Weights of a small spectrogram enhancement model: 5.15M parameters, log mel input.
Rows from block 4 of a small spectrogram enhancement model, named by matrix and row number. Rows with one number belong to one channel. Each number is 128 + 32 x the weight over its row's rms, rounded and kept within 0 to 255. All counts start at 0. Numbers have three digits each.
After each channel's rows are labels from the 100 clips, of 14848, where the channel reaches its highest value: "peak in band" is the frequency band that holds the peak. Only what is clearly more common there than usual is listed. The data: struck, bounced, scraped and rolled objects made by modal synthesis.
# convs1: 3x3 conv (model.mid.1.convs.1.weight, 96x96x3x3, each kernel summed), inputs 48-95
# convs2: expand pointwise conv (model.mid.1.convs.2.weight, 192x96x1x1, transposed), outputs 64-127

convs1.70:149178144154117154141113172146180168167158138144151142165167177172160142139169139141148174125165157163154171152141163175145171147171179136177180
convs2.70:133091131121098171144097118137129078105153081123125125125103088084101172081152168174111092167094162101170080094149164122177097186119087171117165099166143167120133162092153109175138144088140171
peak in band: 250 to 500 Hz

convs1.51:141142141143167155115132114122147132137103169133144130118150167141119172044163177065111078076109098147137138135097170135101093104191043072055064
convs2.51:116117156189160125110140036115121136133158149149092090143087125111138062114157144038124135048127162101085131123095174164101100115091099100114183123038120140114117107106157096179193155133132097
peak in band: 1000 to 2000 Hz

convs1.41:145122127158188142156191107125103133124105138127165135138130132128100120093133172101091141086124101149161132053129167131115118096156007088025043
convs2.41:123127146135157097084126077087092182122090165109105104186069142163185079124119123050155120075134095135052144129128107176096150107152146082139137170070142091178138096120126128129163151182150103
peak in band: 2000 to 4000 Hz

convs1.90:122112126128210142133177106131157103089136203127156134103104119140143121120140106098127111109116135117112124191108112108092121153130092090094088
convs2.90:138171126117164097122153128095134176172100166132133138135156161165173098158099096122176186085144110163101167164103098171090155085145166084156087159126117099152160110141100158082109118163099082
peak in band: 2000 to 4000 Hz

convs1.80:145182141148107148142107176143176169168164133134145140167165177167162134147164137145147172129160152160155171143146160174145166146170187146190188
convs2.80:130090129123097172145099119140127079103155081123128125121103087084100170084151169174106091167096161100167082094150164117175095183118086171113166098165139167119130160093155105175140141087143172
peak in band: 250 to 500 Hz

convs1.85:149143146155196168135154112129125125117108156142156140143149148126112157066156169081097115075117074148160123096108156135109106099181017074029073
convs2.85:155090163169127161153098066078126102113161108149122114145068098104147139073156176133140093132082177108119083094127193174154108166121074130110189121106122171153172145078159101198191182130150156
peak in band: 250 to 500 Hz

convs1.28:141118137158179146157189097123104127126101136138170137144137136121095123093135167098097141082128115157169137042127167130110116096151012092025041
convs2.28:091098158162117115072121082126067152084127167088116067199054123134130080120142153010103091080150104114097123108154118114123126133133151114115175133039167095150106119114157103159171141171178129
peak in band: 2000 to 4000 Hz

convs1.47:121105131126189149145170098128139114105132208134166135100105119137129111136136109117125115123115139124114126176118113102099121146122102114094090
convs2.47:136175126104162096114162141103137171170096167129139141127163166170166101162095096131175182091147106164113167171109091167101161097151172090165081160140124097152161118146100169082094117162100088
peak in band: 2000 to 4000 Hz

convs1.88:146125150144194161124155105124129131114105163152152148140141156127113164072162171087097110068106076152160114096117154137116097091179014069028065
convs2.88:111081164168119162123129061098109098109177124140150086107067101112141104110142172145109082101091161096105104103138194151149097150111085126094187129097107157151148135112177082205199176108158157
peak in band: 250 to 500 Hz

convs1.54:118117128113189141114164109124160115110133215128162122102116126151133106109140111099127116111125145131108131182096124108092123145141110089105090
convs2.54:135174124107164096114159138105138171174099165132136141127166165166168100161095095130175186085146108167111167167105094168096158092149172090162084157138121098151160116145100165081096115160099086
peak in band: 2000 to 4000 Hz

convs1.15:148177140146113150139109173144176166171160133137147139170165177168161136148164140144149172127163156161155169141146166174144168147171187141189185
convs2.15:129090132123096172145097117140128079103155082122127123124102088084101168083152169171108091166097163100168080092150164117176095185118086171114165098164143167119130161092154106176139141088142172
peak in band: 250 to 500 Hz

convs1.60:148178143154115155142114171144180169170157138143153141165166180175159141142170141139146174126166156162149171153140163174144172147172178141180180
convs2.60:133091130120099171144099119137129078105153081124125126125103088085100174080152168174111092167095162102172080094149163123177097187119087171117165099167143167121133164092153109175137144088140171
peak in band: 250 to 500 Hz

convs1.89:123107130123189146133166107127150114105135210130164131096108126143136107128137108110128111125123139127111128188105110104096120146130109105103100
convs2.89:137176126104164096115161140101138170173098165131139141128164165168167101161093095134175184089144107165112166170106093168099161096151171091164082160141122099152162116145102168082094117162098088
peak in band: 2000 to 4000 Hz

convs1.78:123113130121186147130168105129154111101138206128164131092111124142136109123135107113131114121124145121109123185104112102097124149131108103104099
convs2.78:137175127105164096114160138100139170173098166130138140128164166168168100162095095132175184088144107165110167169105093167098161095150171090164083161139121099151161115145102167081096116162098088
peak in band: 2000 to 4000 Hz

convs1.13:123111132124183143131163109128155119108134213130166133092113127147134102123136105111130117122125145123112129186103114105097125147130110104109101
convs2.13:137177128102165096114162142100140168174098164129139142128165167169165102162093095135174184091143107166114166172106092168101162098151170093167081161143123100150161117146103170081092117162098088
peak in band: 2000 to 4000 Hz

convs1.75:145135140148203153132157096126128121115106162149151150129146154132112142071148174085104111075109092144153136090101158141111105094180015059025059
convs2.75:145089172196136134129097038087100134103159136133121091164055099117153099101171170058127095104107148102081107092122185167127101126111096105090198128048122138131150119076154075188220166150169139
peak in band: 250 to 500 Hz

convs1.17:142126149140194152135158105129140126122102170131153115124142156145099158057166176070100092064116086159145145099110167123105098090170031070042062
convs2.17:122135171170156111095124058122104168126120164138091087195085131139148084114147129017147153060154125130077139133107146163106119098116137064129155142036146100147127114115114120143179146171138092
peak in band: 2000 to 4000 Hz

convs1.10:123112130121182143128166110135156116109135210129167129089111127146137105124136106110132116120124146122111128184102113107098122149132109104108098
convs2.10:136176128103164096113162141101139169174099165129138141127164166168165101163094095134174184089144107165113167171107092167100161097151171092165082161141123100151161116146103169082093117162098088
peak in band: 2000 to 4000 Hz

convs1.73:125114123140234153142184091130155102086128194118158134104109126144137135098148132078118106081104114124123135160111123104094116133142050070059058
convs2.73:141162127124166098121147116096131179169101163135128135139145157164180094152102098111174183080143112161090166158105103176086152078141161079150093159113111097155158106135102150087121122165106082
peak in band: 2000 to 4000 Hz

convs1.84:159178160160140158139140157148169156152153145150158152159174176161159161106150164111126175111149123165161164135117171180117148128195126102133150
convs2.84:138091137131103167143098105128134081109152084123124125132095091089111167080153169166120089167093163104154077088143170137175097194119084168116172108155137170125139155090150107182151146095143174
peak in band: 250 to 500 Hz

convs1.8:146181140150111152141111177142179170170159134139149140166165180168161135148164140144146174129159152161153171146143162175145169147170184142188186
convs2.8:132091131122097171145097118137129079104153081123126126124102088084101171082152169174109091167095163101169080093150164121176096185119086171115165099165142168120132161092153107176139143087142172
peak in band: 250 to 500 Hz

convs1.19:149170153151126152146116166153170162156155151148152141167161173159154152110146145124133169134140135153159161138129157182126155134188135121157168
convs2.19:119081123126095172127109122143120077106158089120133120114104092089098164097147169170096088158094148099156089092151166118174093182111092171104170103161126160118117155101159096178143134086150180
peak in band: 250 to 500 Hz

convs1.68:148177144153117157146114170145181168167158140144150142165167181173157142142169141140146176126167153161151170154141166174143171150172180140179179
convs2.68:134092131120098170144098118137130078105153081124125126125103088084102173080152169174112093167095163102172080094150163124177097187119087171118165099166143167121134164091152110175137144088140171
peak in band: 250 to 500 Hz

convs1.67:130144126135179149137137115112147133121115166118135132118147166156113169049166175058118082069109103149134143138103160137099088112192047053047063
convs2.67:139153142157167097110132065087122172152106174135091126164098151150168071138138109041162153066149122138065152140087123181082143088121141075138134148052119102138138093119111132111164137171115085
peak in band: 1000 to 2000 Hz

convs1.38:143182138148107149140109181144174170172159128134142139174165176167161132150165146147141171132155150162155169134151167174149165140172192144191188
convs2.38:129090131121097172144099121140128078103155080122130123122103088085098171083150168175106091167095161100170082094150165116174096182120085172114165099167142168120129161093156106175138142087142171
peak in band: 250 to 500 Hz

convs1.66:131131131131203151125151111127151115119118182124147123110131162148132151069155161064116086066113104147128149146106157126087100117170054060052048
convs2.66:129163128118166096108151112106130178172098165135123130136148160163179090153106097105174185072146113162092166159101107177090148084141165079156097155114118097155156111136100155090114122159107084
peak in band: 2000 to 4000 Hz

convs1.79:120108124127192143134168108127157107098134208132161131096107118137140110122139106107130114126120141119108127192106106102095123154132108105103098
convs2.79:139175125109165096118158136097138172173098166131138141131163164167170100160096095128176184089145108165108166168106094170096160092149169088161084161136120097152162114142100165081100116164098086
peak in band: 2000 to 4000 Hz

convs1.4:142126137143197161130163098121136119114106161132158130126138159146098147060158179059110092067117093152151143101103165131099093094177032066041060
convs2.4:122132154172161097108130069114105182135107174134105118176094142143163080128145123032148144063151116131071141131098127168091126091128152070128149139043128094158134107110109119129176133181142091
peak in band: 2000 to 4000 Hz

convs1.76:153135146155202161136162099127137132111097161152153134133141147133110150072153167086108110077116077152165125093110157135107107095182017060027064
convs2.76:165095171181138156153089047067131119114161110144121108167065101107148132068155175094157103132083171117105085089121185183143109144122082120102193127086116157149174133077151090195208173143132147
peak in band: 250 to 500 Hz

convs1.23:132119134138221148145183095124149115096121183124157127121121146144120152080163162073104098062109092144127147131108150116092103107158033062046045
convs2.23:132164137120163095114146111104131182166099166134118135144143159163175094148105100102179183076148115163096163159105105169091152083145165077155094153105124096158156109135098156092117122169110082
peak in band: 2000 to 4000 Hz

convs1.31:122105124126188151149174100131139111102128206134165133106108117134128110139139105123130116122118136122115125171121113103092123142123103114097088
convs2.31:135175126103161095114163142103136170169095167130139141127161168171166102162096096132174181092148106165115166172112089167102162099151172090166080159140126096153161119147099170082093117161100089
peak in band: 2000 to 4000 Hz

convs1.87:147180142148112149141106176144174167171161131137145140168165175167162138149164140143147170127160153163153168144147163172147168146171188145193185
convs2.87:128089132124095172145098117138127079102156082122128122124102087084100168084152170171108091166096163099168081093150165117176096184118086170113166098163143167119130161092155106176140141088142172
peak in band: 250 to 500 Hz

convs1.55:149177144157114156146118168143185168166158139140151143164167177171160142138168140135147176127162153163149171152138167176146169149175178140174179
convs2.55:134091131122099170145097116137131079104152081125125126124103088084103171080153168172112091167096163101169079092149164123177097188119087172116166098164142167121134162091152108176139143088141172
peak in band: 250 to 500 Hz

convs1.61:148179142154113157143114171143183171169157140144150141165167180173158139140171140139147173125166155162150170153142164175144171150172177140178181
convs2.61:133091131120099170144098118137130078105153081124125126124104089085101174080152168174112093167095163102172080094149163123178097187119087171118165099167143167121134164092152110176137144089140171
peak in band: 250 to 500 Hz

convs1.6:116111127113186143130168113131151105106137209131161126099110123142139112127142108106132113119124143125105131193108114108092123152130115106104099
convs2.6:137176125106163096117161139103139170172097166132137142128164166168166101162097095132177184089148108166113167170106094168099160095150172090164082158138124099151163117146099167081096115161096087
peak in band: 2000 to 4000 Hz

convs1.36:142182136150100151145112180139179172173158130134145139172166179166160128151163147148136171131154147164157171134147162172146166141178189150190187
convs2.36:133091130121099171145098123136132078104154080122129127123104088085098174081150169176108091169093161101171080095149164120176097183122085171116165099169143168122133163092154108175137144089142172
peak in band: 250 to 500 Hz

convs1.14:124112133119186140123165111131153113109136212130168133097107121145133107122139106114131118116128148125108130179107114106096127148131113099111098
convs2.14:136176126104163096115162141104139170173098166130139142126165166168166100162095095134175184089147107166113167170107092167100160097150172091165081160140123099150161117146101169081094116161098088
peak in band: 2000 to 4000 Hz

convs1.64:116114133110186138115158112126165118113131216124161123099113125149137106107139114096126114111124143130110135181098113111094125145139109091104088
convs2.64:135174123107164097114159137106138171175099166132137140126167164166168098161095095130174186085146107166110168167105095168096157091148172089162083157137119098150160115145100164081097115159100086
peak in band: 2000 to 4000 Hz

convs1.59:120118127116185143118154113119164117112135215123165128096114129153135103110141113101129113107126145129112133176099119107095120146141108091103088
convs2.59:135175126103164097112161140103138169175098164131138140127166165167167101161093095133174186086144108167112167169107094168098159094150171091165083159141121099152161116145102168082093116160098087
peak in band: 2000 to 4000 Hz

convs1.72:124107131119189142126167103135147109105131211133167131098111120142136110126136107108128119123125143122110128184106113103099127147129113100103096
convs2.72:137174124107164096115159139103138171173098166130138141128165165168167099161095096132175184088147106165111167169106092168098159094149171090163082159138121098150161116145100166082096116161099088
peak in band: 2000 to 4000 Hz

convs1.16:146181139152105152143115173141180172168159136137150141167168179170161131148166141141145171130159151161150172146144161173144168147173185147185185
convs2.16:133090131122098171145098119138131078104154081124127127122104088085101172082151169174109091167095162101169080093150163120176096185120086172115165098166140167122132162092153107175139142088142172
peak in band: 250 to 500 Hz

convs1.86:128108131120185142128161104131151113107135215130167134095111118141132108123136109110127118119123143125108127182110112104096126145125113100104096
convs2.86:136175124104164096115160140103138171173098166130138140127165165168167100162095095132176184088146107166112166169106092167099160096150171091164082159139122099151161117145101167082094116161098087
peak in band: 2000 to 4000 Hz

convs1.63:138148156132169154106125113122141130139107172145150125121152167141111169052170164064111090078113090153138136131107164133103097106187054067051061
convs2.63:111088142183163139094138062174111103127180101135134077138100095090121086119159154077103128059131154080109134110117195136128096135061078121089189120081114160099103135107183084209186181107147125
peak in band: 1000 to 2000 Hz

convs1.46:135118141156174147161195100125104125126107138136154136143137141117100121092137171105093143083117107146164124050131167132109123091154011096026039
convs2.46:072084140156111127060139094119061149083130167106132085150041121134123091131140159035090080085114093098088141113150143103126123142123143117103175129066150109149096118136168084172187147143186136
peak in band: 2000 to 4000 Hz

convs1.81:123110128125185145129169105129155113102134209130162131092111123141137113124136105113131113122123145122108123185108110105096122149131110110103100
convs2.81:137176127105164096115161139099139170173099166130139141128164166168167100162094095132175183088144107165111167170106093167098161096151171090164082161140122099152162115145103168082095116163098088
peak in band: 2000 to 4000 Hz

convs1.29:120107133132188149146177098123144112096132204135165133097107122133129116135138104114130113128120139122114126180118108103099122146126100118093091
convs2.29:139176127105164095115160140100139171171096166130137141130161166169167101160095094131174182092145106164111167171108090169099162096151170090164082161139122098152160115145101169082095118163099087
peak in band: 2000 to 4000 Hz

convs1.65:141145141139166157111126112126142130136101168139152124125155168142116175046172166062112088078118094154140137132105166139105097103182053071049067
convs2.65:114097154175136145117130062146121091135168098135111088163078096092112116086163159088132127084103169089133100111126204153142105159084075132114185108094144172113129148098178105207176192109130131
peak in band: 1000 to 2000 Hz

convs1.91:145181142146111148139106176143175169169161132136146139169163176167161135149163138145146172129162153162153170145146163172146168146167189143190186
convs2.91:129090130122096172145098118141127078103155082123127124122103087084101169084151169173107091166096162100168081093150164117175095183117086172113165098165141168118130160093155106175139141086142171
peak in band: 250 to 500 Hz

convs1.58:152179151154118158142122166150181169165158139142156145161172180174162143137169144134149176121162151164152173157137169178137168151181170138174179
convs2.58:138092132122101169146095112134134079105151081125120128129101087083106171077154169169116092169097165101167078092148164129177098191119086170118167100161143169122137161090150110178141145091140172
peak in band: 250 to 500 Hz

convs1.12:149134137143197159132162103125144134115103162138161132127134152144104137052157183062117098070114085150134142099102153135109100088183028068036064
convs2.12:137124164186159108115106056106119170128124165147096119193084133134159073114147136023137130086144128124066130116097138177091121099119126077118163143036132104140125101102124111142192142171148098
peak in band: 2000 to 4000 Hz

convs1.32:142114137164176144154190100129102133126100139135172136143135135124103117092128171098097143081122112151166130049124164131112124096153014095024039
convs2.32:123096155181146109090109073118084147097136145107102084211056113124135085104156154004106098102125111103079125107121145119115112126113124109101185137036147118121093110103151087167193149173180128
peak in band: 2000 to 4000 Hz

convs1.74:149136158161190150128161110130134128116102163143160138134146147126111150063146170075103118078109087153152124093106156143111099099185019076020068
convs2.74:155081148186126153146091069106125106103177108137131108138072086091128126090162176112117085126089156098105097085118190148139093149097079133082198121092106169118141126078164077194207159117157155
peak in band: 250 to 500 Hz

convs1.71:152176149154119155139117169142181168165157142146152138166166175168157150131166140131143174123160150159148169153136160178138170149181163133177180
convs2.71:127088128121096171138102118142126077104154084123125124120102089084099168087152168170106090163097159099166084093149164118176095188115089172114166099163139166118126160096155106178138141086143173
peak in band: 250 to 500 Hz

convs1.53:120121127115185138119158110125162118110139217121163128096114128152135107108138112100124114110127142127110132181101116106096124144143110085103087
convs2.53:135174125105165097113159138104139171175099164131137140126166165166168099160094095132174186085145108166111166167106094169097159093150171090163083158139121098151161116144101166082095115161099087
peak in band: 2000 to 4000 Hz

convs1.30:118108132126185151143169105133139109098129209136172134103105114133131114137133106118128119126126141124111122177121116099095131147124105110098093
convs2.30:141176125104165094118160140101137170169094164130136142133161166169169104158098095129177182095146107165114165170110088170102163100152170091165082160141127098153161119145099171081094117163097088
peak in band: 2000 to 4000 Hz

convs1.1:122110128120184144131165109128155118109133210129166134094113128145135106124134101110129118119123145124111133187107115109094121148129110105107099
convs2.1:137177127102164096113163142101139168173098165129139142127165166168165101162093095135174184090144107166114167172107092168100161098151171092166081161142123100151161117146103170081092117161098088
peak in band: 2000 to 4000 Hz

convs1.35:122105128126187148147174104135138112099128203133165133103101113132128111135137104122132116124121140122111122173116115104095126146129101110094090
convs2.35:136175126105162095114162141104136171169094167131139140129160167171167101162096096130175180092149105164113167171112090167101161097150172089165080159139126095153161119147099169082096116162101089
peak in band: 2000 to 4000 Hz

convs1.24:116106129121189143139172102138140106097136203135167133102105115130133114135134104117129120132122145119114123182120111102095126153127105112098093
convs2.24:138175125107163094117160138103137173169095166132137141131160165169170100161098096126177181092149106165110167168109092169099161095149172088162082159136123096152161116145098166081099116163100088
peak in band: 2000 to 4000 Hz

convs1.57:119118130110187137117157114126163114112134214122164128094115128153134106105139113095127117108125144127109131183098117110093123149140112084102089
convs2.57:134174123106164097113159137106138171175099166132137139125166165166168098161095095131173186083147108165109168166105095168095157092148171090162083158137119098150160115145101164081097115159100086
peak in band: 2000 to 4000 Hz

convs1.0:144184144154109156142112174143182171171159136140149140168169181170159134147167140145146171131162153160152171148146161174146169147171185144180184
convs2.0:134091131121099171145097118137132079105153081124126127124104088084102173080151169175110092167095163101170080093150164123176097185120086171116165099166142168121134162090153108176139143088142171
peak in band: 250 to 500 Hz

convs1.50:145180146153113155143120170147181167164161138142152146159167178175160140136170139135147173127162150162152172154137165178143170150178174140174179
convs2.50:135090131123098170145096115137131078104152081125125126125102088084103170080153169171112091167097163101168080092148164124177096188118087171116167099163141168120135161090152108176140143089141172
peak in band: 250 to 500 Hz